Weights of a small self-supervised image encoder: widths [80, 160, 320], 5900 steps.
Rows from block 3, named by matrix and row number. Rows with one number belong to one neuron. Each number is 500 + 25 x the weight over its row's rms, rounded and kept within 0 to 999. All counts start at 0. Numbers have three digits each. After the name is the row's rms in percent of the matrix's.
# fc1: MLP up (model.blocks.3.mlp.fc1.weight, 160x80), inputs 0-79
# fc2: MLP down (model.blocks.3.mlp.fc2.weight, 80x160, transposed), outputs 0-79
fc1.43 096:488524522489477483512458518524449496477492507542482485482481485508491504500498481504494517504541534467453484516504507497520519578498492494526448482497506504481451480507497480511526503480460477484472479560496534526509523487507525507521558532
fc2.43 093:526499505516506486488511506524488519513530485485516497480457478478529466485477491493480556473441459491486479460449500504489477490558499500496536488508478496495516548530462523475535499506516512474525527465533489476483516462513474544473505527
fc1.44 088:531510484476520508467521513485457493470485532486556501496495488497526515473490501505514493522505493500562498483540521502500508542503451514527527488457529542500468500436481510488454481471507513518495507514515510542453484487523536532516470483
fc2.44 102:518455434468503512534486488483494479511477536546463550538517525501497519494518474486506486486482539513524471501494439515521520467501513489482482473500524543541505486502543497510456469484528495513506492520501545516507480472503521495541501492
fc1.45 089:468503533541508544458514525507527500494484487524497502496505518472458520473513515513503489462477515483461489502490486464518496485525465539506538463462459468473484516517485478496508471483507492483578489481526490500533544509528535511499460516
fc2.45 090:463456466517516514475470528511523491491517504468447516514513511502504473554531467486514481501550486524490536489530501485526496432482537496493470507490488507491472550508482494496534522520491500539454501516512496472505521520480485450506532515
fc1.46 093:466517475465527561498481524480504522495478481521476527505502492468480490495489481480538448508488553484496555508465460503518489525505531493475505468484501506539494483486484510569531508509492499513514526546496471495487524529500510492440493505
fc2.46 085:511477432534486516461491466547552494475511505492504549525502521497506491507531491513525492513474461488470501479542504482540553501481527494525562497476495482459487539512470497496505489477542481532473515501521496506508467485491477495489489485
fc1.47 048:462502465480505476516529528492450515516502491509494485508487458485479541485541482526515465489500513513536497455492447485504533502506507519505526465494504505510520452498514503485464463501528525549467514511506444509471525527502494526567490507
fc2.47 052:495459525460473534507494516514505506489469511498554486487514527468530498501500550488488511495509528504500528498507528531506462497509445472463508481478528548511513496450563488518541495500526498490507495542512503503508432518484505506491459481
fc1.48 104:455499521529526509498491465505474497503471507466559494475490470494508510524480517490545505484450511480525523540528517491488506492503514506512508475484510493532471494501496512562536468481541503501514449493501564459475535489520489502476497452
fc2.48 098:521492492547559462501450510526483496448473492486494500482506484502507541486494527547465491523517480535485513496446541514454546507495506481527460488492495511538447529495501495551509487505487500516524505479480505458507505514496493472487512496
fc1.49 110:531552491516493510506496480487495488501564461510449526513520520513467504499555496494467470495471475492519515502515497449490505496460450514478473523512521505532493510487537526529475526505497511525493488479533468482495498472487511497496566455
fc2.49 095:471583505490511511497561503470544488489513500515492453528518509468527508514529517462476475501484542461512478515506496500500464440501490503519483542448473501519493521506510493500491500487466520501534517491529514525501493495504459533506512470
fc1.50 109:474501564505487507514466485513504519505497466503514510490477500524535483482496483545480493506546497562497479503518551535473514469505512475499501495445508567468525472487553488527463497450492497503513493500480515496498475508469463509497491514
fc2.50 114:494505500440495483514507484528513496497530473514530501486474480476494479479484469461542501528480496490494496529522501475482510519490562562479471534491505501494457499499498511493482543487533467532442471536461514502534503497526540508478536492
fc1.51 118:486476481524482511489456536520495494469517506517502490456497506548495494524509512506497491502502490539493513484509557524548507504506472505546488503488484500491542442502421495504485473465491515472463502484471544519542525531509472467520496505
fc2.51 121:539486521455509505487525441477520538510495451486484500493475473485553464457472463502516503497507475472505481503528510486477506536517547527489518509502508464519496552470523537465475490513503477560477501535509492514488517498498525506492488523
fc1.52 083:482528507547517505489483528512447488469511472469456490509491561484536513471491462471490473503469498543461519515515511494508513528472503488505470528475480470557480495517531471513503491508527494504510440483507473497457516471517513511523510469
fc2.52 080:494533443480482534509496464533526504487487518471463528495570493507488496533509502472538550486511522481502489477553499433509486479474497522513480529464485525446469482460473512508504498504504480503520533526499512521521503506504492493509480480
fc1.53 094:543480532531540488515497521503480462468561487489501448484509526491485513500471497472473465502458431484526507525480504488494528499493492528533513532506492513510524475527546496474517453508513498476497487510462499494557509487519487508527530489
fc2.53 092:486515473490463551468521486482493530509494500496492528456547476505533504530532472512512481463521500550440517481518497536520524476477474494496522479453522456512487493485473518533489532503541514474527500524519440509487518499504516492484512506
fc1.54 108:448461510511462477465506476500494447502513444498494474514514490454541510476479522488468527563497489528497502491521501502540479546535484502539500488481504468540535519482529503515553499531516499502517485498483510517499491476482518469487473507
fc2.54 106:513487473499523527524488503513491523536575473535490513555523516476475470494487472450514453533495532540500474542532517499515489510502526525517545499517484489482502487496494461500522461458494491466475495469506496538486496476496510514476466506
fc1.55 142:518475476482533487540495482479514487522556549530540487495496461507502480514531485500480538461477498518483487515442471484498504538493518494507503484468522516480506516527506532523502546496486514509511488497537498483530467425450476502482499520
fc2.55 152:492528512490476532493514479517512524498519485470491501487519509491503485486492473488471474500530508498504487438558528472543515531509526529496495535498502500500539480453485518467474491503546493518433500527477495512495488553524567479527488516
fc1.56 109:490477493498463494491504492473494495506488480499524513524512517482541504507484502502522503501446482533533473552507483526503465543560482519530552516494513536488508540481476454491513469490483509531479488485516500517427492537485472471460513497
fc2.56 111:495505488492488527505543504496510522507478492542473472485516525464498505505497493505512519516489475443472544479490485518498517474536540487502463448505479448489492525585526460501501469512472520468524503493513550524503519479472514520517502489
fc1.57 095:477548520538508500483436453520511460471469503537542507482486493514484508489497533484453484506475476499498477529505500518498503480501482521484523471514514514458455479514513508526517463513533527519505506464479524461530469504515513448502519540
fc2.57 080:501472511504521494498464542454484541465503487491484502453526474541543505534526499548536518441516479518497521491488496502513473508486518480518505522486477478529490490494460490507529508506496495505451530505490487448538541515477444517488497492
fc1.58 094:534501474516541506480509482464530475499536509495512514526496500491463481522543508502535478526534452465465511479534539487470516521489545486492536457503485491461479526463484440505509488506500511469473492537517462542519518518518497492481503488
fc2.58 098:545476517503471441469464504486452447500502511492543492518513521501552530526523500490509539514506489515511539520493450502498482495519532519460509487485503497497522532503500476472505542502461487480442529491470518508485490498488507517523496550
fc1.59 071:533456470504527485531524525454522500505519472455527466470525519482486450504515519507506519475447509514499497481500508511507502466458515516495519507480462515489460554500472522503501493516541527467529488480489508464524514475471523498550470515
fc2.59 067:434558492505502513502464525547470480470471496498502519508495503476448499502530543493489480502522506499510525493488483480497472493560487520505450486506507514500491477488475496482493512492449510549545517518519533496472503527505477518485493438
fc1.60 086:546509495482511532521465456550502517516502473530494495514493505520485514460480467492500469483527486513478484517506500481522474485486522560480534521547505480488499527479446513531472512455466496507507497498515449457536495500461502519477473532
fc2.60 088:483524475485446536544517521492513502465524478545493482486470470495547526525453513479536515501479482496536492481510483489494546524512465488517489459482513470533491518483521496542492490493454491495517503485467526528450508521503508453499529510
fc1.61 079:510506507504488530462501460509537477556490472533550501481493473466508529432519520468460492482510556466507500496540525541503456456505473509506495486512542496551486481495512519536483494494495510496483496519466505520511483516485501501493514521
fc2.61 076:541470515475486492501488529464488516505488518506480508505518550501533475509460507510494486536509505472567516512451509497477517502481510505546480517551504489456558441558545496501524477501487498476511482520474487519494516521483483500501501511
fc1.62 116:516479491483509521486480450500547495506533501546460506476525449519490492513576545479441494494485493517514499453466531498482495458452494493493493504495559487514490483465539494489507528512517521477491498483494474491507485477497509499487526499
fc2.62 098:511504507462521446523502497478503492519463500506511479542472526525516461483493469533487495496520494472479426497508516498470483561506493469484475547528495502524486484512528511471486482510524449506521530526444503524474515531492474515506529496
fc1.63 131:487444500464444509490487507479472526478504495496496488475538486542479513525525514525493525461479495523518501497488516491526479470485522501505499520487566500529495533505486510467487537530500504476486561529492495509463464514432493470529504510
fc2.63 130:467515505524521491500493502510498472478499523479501520514442435545509479498498533497453478475515506483484534492509518507481492516534499479468466492505473527534512496533475506553481459482514475551526451480482519494556532520516484514486516489
fc1.64 063:514519514494504480513518509529502491535516469483529502479527485465501512483488494471542552493498453479474529510523471472489544507452512519521510462475509477582501511483505499474526500529526492488493500515537449477547487457505485519477496491
fc2.64 063:519473535491497511449511516484485506484498518529527503491476541477478487500517486478454482500549519482551499495468522548479494507490540521489441551492466514441502476522495474511498524475490530503463472479506536509503467530496489506497526524
fc1.65 100:493496538445465515502488483495531519481433479486510515494515467483500516486507505477541469475469515503513496505449512515523495503520525515529538464513502544487466487528553478518508528457459542525511486503482523478509499492490514455506462497
fc2.65 088:500489487533496511485552490518556474506488510501492494499555493517541527501493470483518499517480488521488479452510476525527521501455467494499523523479514463480457501490474472552469548512493443500512508508536445499496497510496515496465533513
fc1.66 108:456456502494517476482501467491475488534540473513549477515448458479515539527516508478506510521470476541486536501476480504488521515526520517531489471459483492486524472510522488535517490524494504495553470518486504489518504446510457529486506515
fc2.66 117:484509515542521480498516486511489496562525465467527514500465481553504506497520471523489464501496484484500504514448469528497490513488552478514524464466536487534466531482505476525469516522484499514475545496536503493454466466518497511482512471
fc1.67 077:491519497516464519488465470569501497517469497493516499562511480513490481480522499498473495518488452528514547496514505522474491507507458479560514513506465514501528503480496491504471475512492463499501516541452496540456515511536479535476530482
fc2.67 071:487478495486500508512521508490501502486497476504486498542503548501533494514523497478530540472505552516500510500479539462501541478452492499485467463494489488493451460511521508455473540493538521558541509510503500455547520507489489471528500469
fc1.68 109:449494504482472488511468505521510490474504517482517457522517514483504531490545514485472513494508483549489506474520516493468503475507504540444506483504487480499548485497478501534478461510547529529527479551499459520559525501515503506544469484
fc2.68 114:503517493488498537498497506483486522471453494515492535495495511511484502556505494548535514512492505492508506467469521489528497521480518450512480488519502578491465553493501516481463476490519495447458464477452532523533527527510483487504491501
fc1.69 107:488496501480495526496508484504466508487476462524517483494459495476505479516493508484548497529462508540521500486514540514554519494549520478463496503519497506518499468533506489485516469484548521433486468490479503509444553519523516475506455510
fc2.69 098:509500494485458527520495491524494498510516488497492485529503501468482518500462554467464459567530533479494476508583497502527485520478475535527475505550453493495535488505472496532493511503520517476489505532515522502496487505504512483543483523
fc1.70 103:462482518500486494527502502500511461507549514473505505495503478486487513485482498492544543508484473478492443475503487476514521475502501552518509529502488521553474494522499505468495499496485542492523499502450474551480534499498511551446477557
fc2.70 089:512478506514447507479500483510505509509553530548519516518470499509512498504522475517491508486524472506509493521533506501537476481477493531490498514543441495478580504482544467480521501475506496487483483512552451526519490539503481497529467511
fc1.71 107:499509538466476507516505510496524484507514514486517480484473479521493475470509537451491533514457453513526512502518491503540498515506465482469532499499491533524429496464489513509502490531467501488531472490491493526570503531567522481495497509
fc2.71 112:523499465504512513522502489521502531458482482463516521478510468494514519488491542492509472453488510517547476520512519483463506543473557494470432479509532502498547492537515485518515463473530518511443499472468526498504497475486493496482485504
fc1.72 102:460465544504478497499471506502470477470498490516460508533533513482534510452514520494510552515475512509505499460497512481580500558512486528491514502508520490521466511480521500527524491501504524529509470495480522522463512502526496485509435483
fc2.72 105:489509442484474505515491489532511492490499549536474513494505521471493477480503478435500539526513536504491486522562514499500499515460446506459500465485505512479519522489495517492530524470527492496456536568507481535489498488495507508510472496
fc1.73 127:510483478478471522473514453508487487546502493544519472447459516485518477516485510524503499548460507503553529526470476543491500522512484518515516521482525485503496509454497479475476532542483476493514465491492526517515483482508452547478524513
fc2.73 142:474492515478520521494465526537535518439461530481443546515514510484497497513522488548522489532522494500512510473520503520481458493479466489518502489538447551492508516490511510478509486504511485456525503474522516553517495513472465491499475494
fc1.74 091:566517464498514547531475477534520516519523485520492496459500482489509509529527494482457493511512546506437492451459478501545540517501530476485504525486519485513484468538490516506516516528514489515506483503469509495499457474517525476508504463
fc2.74 081:478474495499489468515531510523485502521468533451502517541505527467488519510518488462529509504476445530503519544532543465505453524494502491501487504509490473452519508484426526500473486494518526519494507482551482487505519488520500537465517506
fc1.75 109:529487477442518505523502515508502524505512504516467462526557470508507483538464486471551520457530526509511461496494493540547541474514473484487528449493499510498527497512478488529505478534510509487520510472531496462516469474504497466504485474
fc2.75 099:485468504518502500474488473493466493521456523509524535435485554483456499488519526519506507510498491481475522531477473471469450512499538480489504532530505513469491505509469542466494558508528530514458509484504506531501524531510525468484504505
fc1.76 126:513520505479498476514492511502545520471517512521521507484504551529434490503542500503490509483495490513498493473483459514457520483515503524494524495547459459479494510564471481506486505541501533487504503447485518506535502530443497507504453503
fc2.76 115:510482472512496514511508532472481528460491488502490487524531462462525492473499497503489485536518548516507498528504528503543479457532472488526465509489515528526495514427492466481495489486521522530484479535537542502495489439546482496502484521
fc1.77 071:517472511491554479535511511501476519536503526485515512460554515494470480502508522444504514489505543531521479510450537493512508534521499486500462500506486488488481496487483554506484539505531506485509527486491515467447464489476435499486513490
fc2.77 084:498519477507480481504507514519533464526466464512473506589485520493491493482522511498465490504498488523489499504501520455530490491495526457520472483532512494498515503510451493426528493552527472554506496485466523476516519488501485508519486485
fc1.78 110:489468474475520511474513523457506517518535519479509528479501481475464499503486509467491486483535519509548460475444501504508506478504528499499540524490501463517460519519463520480498478518499545490494526494550524528522478459478515506568481523
fc2.78 094:517528521534519475488460516453527484451479512486477476543494496507492509460500500520518516529466514516485514509515513479491481520509523516495467469490546574474523469487479487482446506513510483526532492508468497476539549528541503492485497499
fc1.79 088:479477540478535495485497519509476532500486505501549502486492467471518539490482505505481496518480511472494528483504513472492482522499510505481467510484505527525507536530513524553506514502521465518482512480547499548465543435525508466484430484
fc2.79 090:497488477500514447511508447516493500513540503511540510497497501518464501504504535501544548524447494511461481472515516515493481462538491490465514507504491495470492443524486479548544533490521549498477495488475496511470475510473481539476485492
fc1.80 109:505476497502479510497455492483485488493464503513509504543481465491501553465484516493528515505490479518467510576499533474512516511480466533483548499489459511515524471529523533497487506516466443539478512494531497533458486495492487493545495522
fc2.80 108:509468470479489488511504535439480490514493462504544448477517505475469553462521504509530510535505474514498481481493480493521516515491492483481520513498453557500501487458523538519524524503534503541489499551487505511502522526507459527506508468